config.toml
discriminator_arch = "vgg"
model = "GAN"
dataset = "drawn branching plants"
horizontal_flip = false
generator_channel_attention = "se"
generator_block = "basic"
generator_upsampling = "nearest_conv"
discriminator_norm = "batchnorm"
init = "kaiming_normal"
residual_init = "none"
nesterov = true
adamw_lr_other_params = 0.0003
steps = 5100
Rows from block 5 of the discriminator of a small GAN, named by matrix and row number. Each number is 500 + 50 x the weight over its row's rms, rounded and kept within 0 to 999. All counts start at 0. Numbers have three digits each.
After each channel's rows are labels from the 100 images, of 14848, where the channel reaches its highest value: "lies over" is the class under the peak. Only what is clearly more common there than usual is listed. The data: drawn branching plants.
# conv: 3x3 conv (discriminator.blocks.5.conv.weight, 128x128x3x3, each kernel summed), inputs 0-127

conv.47:526502507449500474457569482544502498542456490545551417500476469469519508494468452479549495513584473451463490524519562482490522611474478429526491532441478474521542500485573488549521527528493500465519514563470524528458559488479489504516460454485638466454552455500450523527437466481497545532500464563523452539461473607479434511508468516546532511503535706728599515484657527448465487479465
lies over: foliage

conv.99:500535500570574460536455459424570521470573500563526526500565432550500568566523500607426504459495482482577543525485347500570472500453558472413444465573541446540540513532454426534459454523562575500500624540545541560451457527500450522629536552539520530524511540496500595553504439578464500551500472361491462433564500420500500511456500483473487451500500581445500500533451481500538461534549
lies over: wood

conv.77:541603512497467513485478460496454477500451525466481434434392616505512522531544525483483562535546415550511461504519488529506394481518514464480562495477504477449494441515523458491484602517589536576439472486550566527503396499524450523510459445465469500488501453575543536484515357474389517554564469363424555443536491506584452477666502514402498501531556468527460493461500463441503552484540
lies over: wood

conv.96:547588450540481503357468551438388441451484541452520466485529475575433469454461524511520444503421633462519556464533497538489556375497440458584417480520483517525457525497523588509514466474513472441428530500472540500548510489447593533488627495519478472515518503477542495525535437619441536500498505513468433545491497528554507556481507603556486487482546662529607492487479509487476480470531
lies over: foliage

conv.108:510552491510467444476442508521533501426474471500557503526454463475419439416494544440491398483447531469504530510445466485483495419450455518491519407508572464457430631510455500534428499454530480421466533487470506399480361477506453446637449479559502527382506548584455510559584600530443542413492612458477538530425458532509526532432534489511500493530492490437521489492466418562444476502500
lies over: foliage

conv.120:598536494477463470546500554524474472426481448485584555508447492478473487486457487522582363565444453416493428517400540500499449531455463410503511496527503524487609502466459507494528508450592500500510457544512529337502472519489492500552482479479421438455452514495565483711496548494463564487502500500482513458448495469515434385462497391552486583502441524497425483433493487482485503485486
lies over: wood

conv.127:478519385527558540525455491531482439527488527458563489527488474523500503489434478422639522476500530562500472527457436514483525488467432500488467455552432479475467669490502469465515506500491504424467538488500419590503486500479515499477638594450558474472532486434497544618526593520465522446430664518500482412477485491512472525470500507652500530507456529519534444445470495614498478504489
lies over: foliage

conv.18:417519419534470444343500541500551475552431476552534550500587450456455492470478512501500552458563390557425500500513463544508470507476500519524431615488500522454579483429533458579461385469448486524453472604523444433500500450565500500543523486528477500500492528470500532501527483395519414601498455500426500500500518514621526493518362552459468461571500501500527529432619500457522480461471
lies over: wood

conv.15:468537463538540555496493480520546568536472471579471447509497514568513500479595443591535490531645435457500586424543462447547433564487392488530696500500424503474531471523515419411438577470591475469597524469456392529500547565494473500480439531530475563498510472527528436503455532500488477516480540492500519458464523469500578444600529414465500539500574500458474500507500531500442540544452
lies over: wood

conv.104:479542360488635530481547532475471430479491456488469471446463473599480517560622529534530557489607416548500494536585525459484583514459505514471452500518458510513489541500520499521466563522502543493506442505421502602478543615477500500515517506569497500454566556474485620401530521544536630563403558511504564447494519503513486536474541452484433483453514471536548493561415478601486514519429
lies over: wood

conv.51:480525566438500487500489477564582507537526500453501454442537424435459536469425468475499444500500498540500500468500478562499434559604528433439508575570475463466430425466500484504514562472466446507474544517371520520500562500517502613479417476533509517559470500472464500500427531596421428500500465491500538681468522428500483615471537492500415630500500500585568519467528484530576454589534
lies over: foliage

conv.81:518500609500500453613439529434459498476557500500531498533484552574500503588642593503500466565500473533506459491458534500484501465520455619512494558412469530468472561500466485562463515539500561466500574415504584504469497486500506545508447500438472410513470500476460528429477478458518516578500498455434523517557450536500382503478444509583473511470467396393467470624468469595445610528564
lies over: wood

conv.17:503417527455484622452499639519497499458646418506452526506503477541469511472516522482492519494399519481442518487544526519480602420504505529421526500523469573581516538466509507490534593493483485529483500491493551486546418484486530556501539608514552539488500480503490451479519473440522380579507529470498487436490458456505491565507565527668513501477448563625410452509488427611523506508463
lies over: foliage

conv.119:550579538558441501447448435480500583554476435418559500463497436475472448469488502561492480561450521500419560494448479444491510506551500458532541602458506517502604494580524525452434460498542501576553500491474514511588575541518498468501468454512500571540530397469484455652536439320511488501551440496521496502508504515536456519590613487442483572421596429517483445497537538510510478538467
lies over: wood

conv.88:510483472524574505518519558599551507597509485392530483549492488534531440660419503485498399486451410458635569487539495451577476605454490508497559516471422513525457622591448448470526563547470510457510441512524440508485478480490462512516444490506484459460583517475510522488457376546531477511464480599532442442448448542493501519522476440459462494450502456393564506477557446515485514534511
lies over: foliage

conv.49:539517500500518459543486467457457581458577574475531547500500500515470500474405500500500500374500500475500547563594471478481500490570500526576535535564420500598466575468476545462509537414434500531540525518434564591514526528500562528456545530500472500445537500550533571502537469570483500627530531493593500422527500556582540616608462500508576500500544533546500543577417427556364553530452
lies over: foliage

conv.90:500468554437526512472587474475500452416528498455562482640448528419426500485459517472453518500552493453530426483398475457623537453387471432494451438541500565450441487549500414447483502509500534558470534481525656500524494444535408534500499545500544488521474485479491473514472500445453515454530475467514500485546405468646500598480414408529482489500434487480500481500539518405555585498517
lies over: foliage

conv.55:510566479445524563476463432538586504503481426520547492535503500461495511500604508541456537491580569553533532442614544610520521380531551586471506513500449500483527454467449448504492508581538572502442493614429598523490621568540465487464522423483476549523480650516533532488485459618596537587517514502493500456469481504559498584563493432472528551476486498565430494472507481490470521474508
lies over: wood

conv.71:462449517481487524636493563546438500547569525549488653451578501473570500466628555487525513545359450510537463458482652518494544477500453506542482500501455460524454512469534479495539575524436546521487533500539500526500475450481516517472481510451545474571594479493510426475469496527492451662513531532453500525562516486511469539500500524655500484501508541609451503445535498458525421549526
lies over: foliage

conv.85:491486471500507564449524500547460515558456510431506578524502489413480462486524486565467459500555513481455503486529500465487500595472445475710526510483462492496616551588479504525487510465479487500468485441452529539475540491530540462516489475510427523478507530492500519544529650500614513766510515519500455433519538536485480498497546447478471500508570529497454487521537471601452487456455
lies over: foliage

conv.95:431431497436492466499522515441504500542434477484426463555482635549630544561511568519462545484491456576488466437597463468545568500478451558452450486459418551520445473413516515500475563466553491518453453458511531500436495534506600536477656647503513485495560511542514532492490485494523517416436534544433482512477460401458470476422508495579558443503476547480442519461451460520522597543492
lies over: ground

conv.68:415534491500543488461543519500493405549573500422526461538471373530546431468566587473500470431500469572500551505641555513572549500476500586459399476500505469560437500554441491500524520500432479605504480500593552500478474553533453450457515507544400472430529500500537618500528496500500576557500435530457583483455588450541441537579468569480501500524541500539522587550481462523471606500537
lies over: wood

conv.30:544459500542529439531606518485469504519500500651542508520501536529559522544483516480793476552459499481601446457553500482530429621523534480441527549509502491500435573489487468463471569464530522436588497500517401518538526596477525540483520469497479463520537500533519510559451488518512470438479587497529567580482535529522469468478492509478498519448403528470539502500486487500500502433457
lies over: foliage

conv.25:539463485554477508530523495463488512488502477503545492502558494460488510473462405603568530599381540471466469556519481530458406502527492391428449491554476536503548527403516473514516566500514346520470518523554500500534466537518582458473488458458465461508465473473599483769439475491504563517474500530479456481502512500483459500487515453555489607494506627525484521523500510453528495479500
lies over: wood

conv.80:571446575506492462585515500458446556474477454476544469497525538577494521474484373579521510605523370479618497507471516463483584595450461516491594516435525516492500580512550462456518567494532528477520537397544516506517419498557496486538500476531553476484485487487598456537482579522595636439426561446550504501476500511528563536529525367492509608464485561483481503492516524546469555453500
lies over: wood

conv.38:610476471529486509531484508565475492617535397485514516479514459548583458564538475508534500466500547485500488500462503513507481450502452453518465517503497463536482487477448523500514581464508500532484520617475529609430455537444521540500524468484500384548554471486492538655391464479481533688423586527411446487584490488471453520442500457537483514447567628555454482518508573470454509545500
lies over: foliage

conv.113:500527523486533467500491527475523536456463496460503601522567486463527501484432548448518442452514474473442543481507467528476471536522503546452489446487550548446502538505517458651462482512459437449494521499482500532398444438538544503731571523472551489521449406564426492524536535491525412494488439578480509624542532572475483496500579500436492492476518529399440412478474552630477496541543
lies over: wood

conv.12:420510531536520506493506511473475527500485516643578459489500458444422470491462534507448525516485540454579579467488520486479483534594552578525564526487579474471505508517525488497477478486498427484488485509563497518601555418494463501499447520593465613583511543477475413415564563517504516466535536448628601607483483484466648440519478571540537556503437520443586480500531625505485474477517
lies over: wood

conv.13:530484445534546489465504422421483509520487490470558428529467449529492500551534496521465544459667440493469496485528522521491549496523540491472455482508395425502553545458485457473540613500508438500534518512466496532602491525432490456471507507479576500522483576529503580602510475528610520512517580574601401383477544557447520442547461442469517584473530561671464513415506522536476508489522
lies over: foliage

conv.34:500466558534508588476481428498478538572618493457520421499486470496464530482452550500539520518587614404537487434548531520542514425521500548478461536474526494509436529569442517489479427500507515514517568500508510549497599350481397466482492522489525471487480634489500454461465487478500485454489519479564520471548477591534508578688558513563594525505598480477552523554541519546453554472464
lies over: foliage

conv.32:479525509516468520510480437503487500514495516459462546500443525540461486541665538545524483500749482508522524597500470556521517477517407535497591510453495427540501508500493463524500496501473500477490513401496500465481525459542492473478484530569489499521464527485484506514492560478628709557561554500500500459500508477486443504528500498499583629491530484466440488492468513554390557491478
lies over: wood

conv.78:450456484519536433472481438500489499592473444500436496481467622481578574501446534498510463464503500489540477500453488396561422539455480459442601516514569467493478531488629443441505567519478522518516507499512448480463517528507467488655520478553460476456602506491450545450431402400516315482465500577456550471593548536448538484543469544542503460533462478517505480497485564406521510486504
lies over: wood

conv.109:425703557502474559453442653348543482461569389502505573481475397457448511399486500568517493471500487466526446494522516474519467513504526525478500489530477526500569549570467467457441479549477528523500450500522501474490418493450515442593482520517455517496502517466487438432487509460536410481532459455491510525537461469456517500501489650429429396488496510442501448475536469478513513458541
lies over: wood

conv.94:475511460457459474455496447411509426447500538549500509467497435438479468534307474518535509500472496494494479480558558500452474579438539391525479499666500488442524388436500424480462486509413618595494489500511500496539522428500460514500538485479486500424520560510525506440483495454500500462476407480488619567501521488500500511513475457485458483643500457429538492500465493500488420407573
lies over: wood

conv.84:516515461483490445458509518559500521512546491537557532557500471527419500595438521493431439478515530424544536435438493495498511556512500552500533550537485418524462559456427557454490480458436536478455506490538553482507515449479466491684489516515549563481495551462467529420582389514444444483495517638463507528491456552501540490492583473486535443507521456450692532526491602621541461521483
lies over: foliage

conv.61:507486447500499533452500497500586486498597470512505481561532500512583602511508441540500584506473489540487453484442473513539545509521454489486492508628540463469488473488506596542502481511500568469480665521518485502479459508500464500499476512591456499479499497504649438487499502492474530488500793599479546500480493437469508518499506532454564559506490500446545588536444491482507512460480
lies over: foliage

conv.98:621594553467515473507494483516509606485523489479519516556412523499411485486522480471491393650497511481469535543440487491503558434521413461432527500397538474519404478519488544456490454463515505512430461438500471434487488490567518475501530455471473452490483471570477514557437617459567499449553375500507448460560465552615421513620497452523506533440590454517562499458538487503440541486508
lies over: wood

conv.22:439469489432547448533460476537666386487455476457500567538527485475543491550491515503572509475515495480420517438443493415512449500556432489483517472518487464511486459483563404473499515521425686479519468492552531468500538471393476502483557468468500500493455535421479479506486500490427446474533510367486453494696581404467513462525428467445489515548500464474526515500500476476521486463460
lies over: wood

conv.1:500498500457500577490500445515555474548500500500515667428407499468500514458439446523426566538467543531466515612404528640603500500527462535506497481556508463531489474500517452487500472586588500546492501507489429544500482512534540534500560519468508433551470479500506470425459520559528447477450480444500481555500564456436463522446457500500454423500500574493469443699584554596461437493468
lies over: foliage

conv.0:610521513511510716446566532526497459486553559449525502479512465535501500475488510498550473393519493455512517454488526459482486466519502454610460489500523490499514535535482481459496490471476503417502503496505548549550518458494552491458397500464594519498599511492475511475533454460417465595477514473482535531422520480494490531538484494559512510512719501631628498500577483478452442534465
lies over: wood

conv.115:402522482448428513676469474628472512506570526550493442525450500548513473500715500466500504479509500461510500568471500500498562526466470417540492499457481442525437456475479512485482547495518577431441562500545501485476500530471448506372497382480500450491528523492485465456500473524481534677523461490538500509500505500492554454457480490529527490504424500600497588518495456535433437534480
lies over: wood

conv.79:518571418447500481496534538477537540489458467488534494486517498453481466459400450476608501571402542507514490641511479489477479472461463432542591477467579459511466502468463529502461421429457519458476546469486475478505403519487480532631486488628448490450418438514482568519513574492451546429467663555477490538487485556453494494500471476550500673492559507466500487575496481473456534461520
lies over: foliage

conv.3:455527646500494500411511522552500514470473450531471425500473390464435474477602628481392528548561492564464520500469500516514500466547544574500486476473462539546513500462498450485500457486500500482528477554541596435552545462632485500523435450533516523466500462508499462383612500451484416537500471476566494570423467451546489642461531460546472450529500435553474547549525522595482429449502
lies over: foliage

conv.57:529407391458447517568463535520542343456527511471500500500453553461650538535565526564553548369470487443520469557469523514505521500429463468500459488500499434520520409466463500500458500541509547430474434459448533473500478497465457502564606495500493512451497549378588526466480466548453549529472450464509525500473411501436427447492565420591457475518462498446426500423587500445509457500471
lies over: wood

conv.70:561502476488480500463503500473511518526473460483500520414500504503488475513512479488631561625584618511521463594507465513555464428441484555392434521496443537471497459553488492538477393505523524520482623516482494646536464493511512447548517473445529488519397457460535474486455425523396594499479462529376503518485459483498591629485515478523534482604427490500492478522484484429490445540462
lies over: foliage

conv.92:522594497538737540444488396580491470471499505434497564475508451466489485485475454480482498524369522481511490509504434470483471479569450465646470491465525528404497528516452504495507527512542548441467515420489439533489471468487436439468448518490481609527558483454467484521547535510451502529486634428466526470520553433536500499511515558472479548494605534463567555521498445527408526532511
lies over: wood

conv.16:564552474536503402524447464526532475528557514499649546470512500440468514603500500448553522463568513523529537461538486599459490520500500536460527544500549434500516573486540543487500462558558500494432519526507643543469461593468571620473551462552500500474529485463500558522504467662594520557478491508572472462500500615525469570508462407546500476450529622551500553531460458521468549502443
lies over: foliage

conv.45:500461494457535475476570538472506500425404483490526463484516465445492511482432407500502507619553540436535500575520489488398411586454505469498433347497469515450500404482457511484467442483484500571455420537535500444500522500467527471504663526513525449449460437572467485520391522513548500506608483452538530571494439543477547518482544500448508522596437525510425510460609603471476504501512
lies over: foliage

conv.117:496487529482532489449439500501489443735491531541500586468524570379488523560477395498479478474500676445453452484540489547547444522493523499498468490500418488516557540463501448586529413475448457490503477481453555479425483446520538496474506479486520540564562500502478530486509478481451506478494469479526463461456539504672453519533568500624562498433484484462498535548488497507489573466514
lies over: ground

conv.10:500398446380477552500403500460488447444532509467500364502620524563500572550500500534500500452513508431486427479539426491384500570500500454500531374522483486550500464543438466461509503562460500546475558539539535424490466480426463453539546457465500552627445569500425480500468500556545461500539449470553464553457505500427500479499450500404447536585543430500544449429558471558500437500550
lies over: wood

conv.125:471480500500554620459436456675530456571651489457518522660540500549545449476484516453473490530468527522448481421424523491554423451515590500506499508523474463548536526479485537554491477507462500456495498533459500521392437506504486525513537558499464511500506571475500475500505534432428441640486487529467530452450547423581514539531517497521510476531468599625497520449494471542484592462496
lies over: foliage

conv.60:456475516431457556514514582516425498540497511484484580474514484495510503426461471410490564517419643450486427479555586465499493478500560513389441500553456463520524488516534526444528481517507426454531448619480501497499465412461497520431543474502552464494522449412539453543502643493471412587529506453531485551482569454438525485454452602540431475531507579606473422452529510535499470399496
lies over: foliage; wood

conv.72:528500568424471448460500465537540435574483522500500626533630455476507470522503560500500470435476575477489480500518495540556444573500542504494420551452487486511522486500583503618561500529503534500499531560521500529451481506445550522500539520493540562542445455598526529521473469533517485450500513482500435559617647456500514535499472498558519552442526675473456481486477500488483579479687
lies over: wood

conv.124:440612514465520502589522543430500406434419541585509486484468532554441495471515515394461493489438456494518613466530498531468550531476457456510484441454524433495461524446440530469511654507527529492512489460499469515408500519468471528484515570523666527445474443519406491420570468621511452496500548472519429536500525529573474597445456520511510450434488597519493519467470441508508571449490
lies over: foliage

conv.48:574373587508472493445482457495413499464441550595500476485480454479504451506481521420520428557608396521519635553500500428471501546530520442570570467492556446522537545460579476456459554480487443464474506411453504467579549524547591436531511491588550544520485443495530472432564500489496373455510522445412482592499536483520514494469504559584507492482469560532483556527448513477460449485414
lies over: foliage

conv.5:407414469514500417401498539487581442516484443500480488462528488461513487522596553467536595528634456550491532462488517586591463470536488624387408439484489432472495439436476442512482499526565436542448445563438511487510480538470509520501500486472483460507488500489472534475534467571619524519661428518466513349484524483492478515424500470459498487488506470530421485566481499537527525495520
lies over: foliage

conv.2:500481592497477427575477543444423464465530557460491546474450533533451516509719583450496523528557452624513491514447485542470503445481442521457488490500500500440560544478521500460525484500662500562497489460481489413500403595538500517445481511488468473623492453452570487544539513591556508468451558472592486484567477473476445493471535473533489503424508448510486531492418456505560447538480
lies over: wood

conv.65:503492488458492492393542459478570452495442411437424447406488473442498491464461538500549537524562487490481532532536528480473466496502443500519605489481471537432527511569469503514432443490473484505479517443486501550508572526518508536732449499506525482478430488464443641454437549364513518522559499553504551407477468526519533511575470500461463563614522434512582520477571478490472455476457
lies over: foliage

conv.42:562419480586503511485547485545463644523595483515482499491528441498518539505518443486479526439486541470565518469507533475463627503530515398512462525471526461491439443544468518427454527430511462483516500515552460462586608572451510468527484500508475427485650483472537483532495491465486388399468525512514462480441566520389493457476586605601503440516424491509541532505491508453463491498373
lies over: wood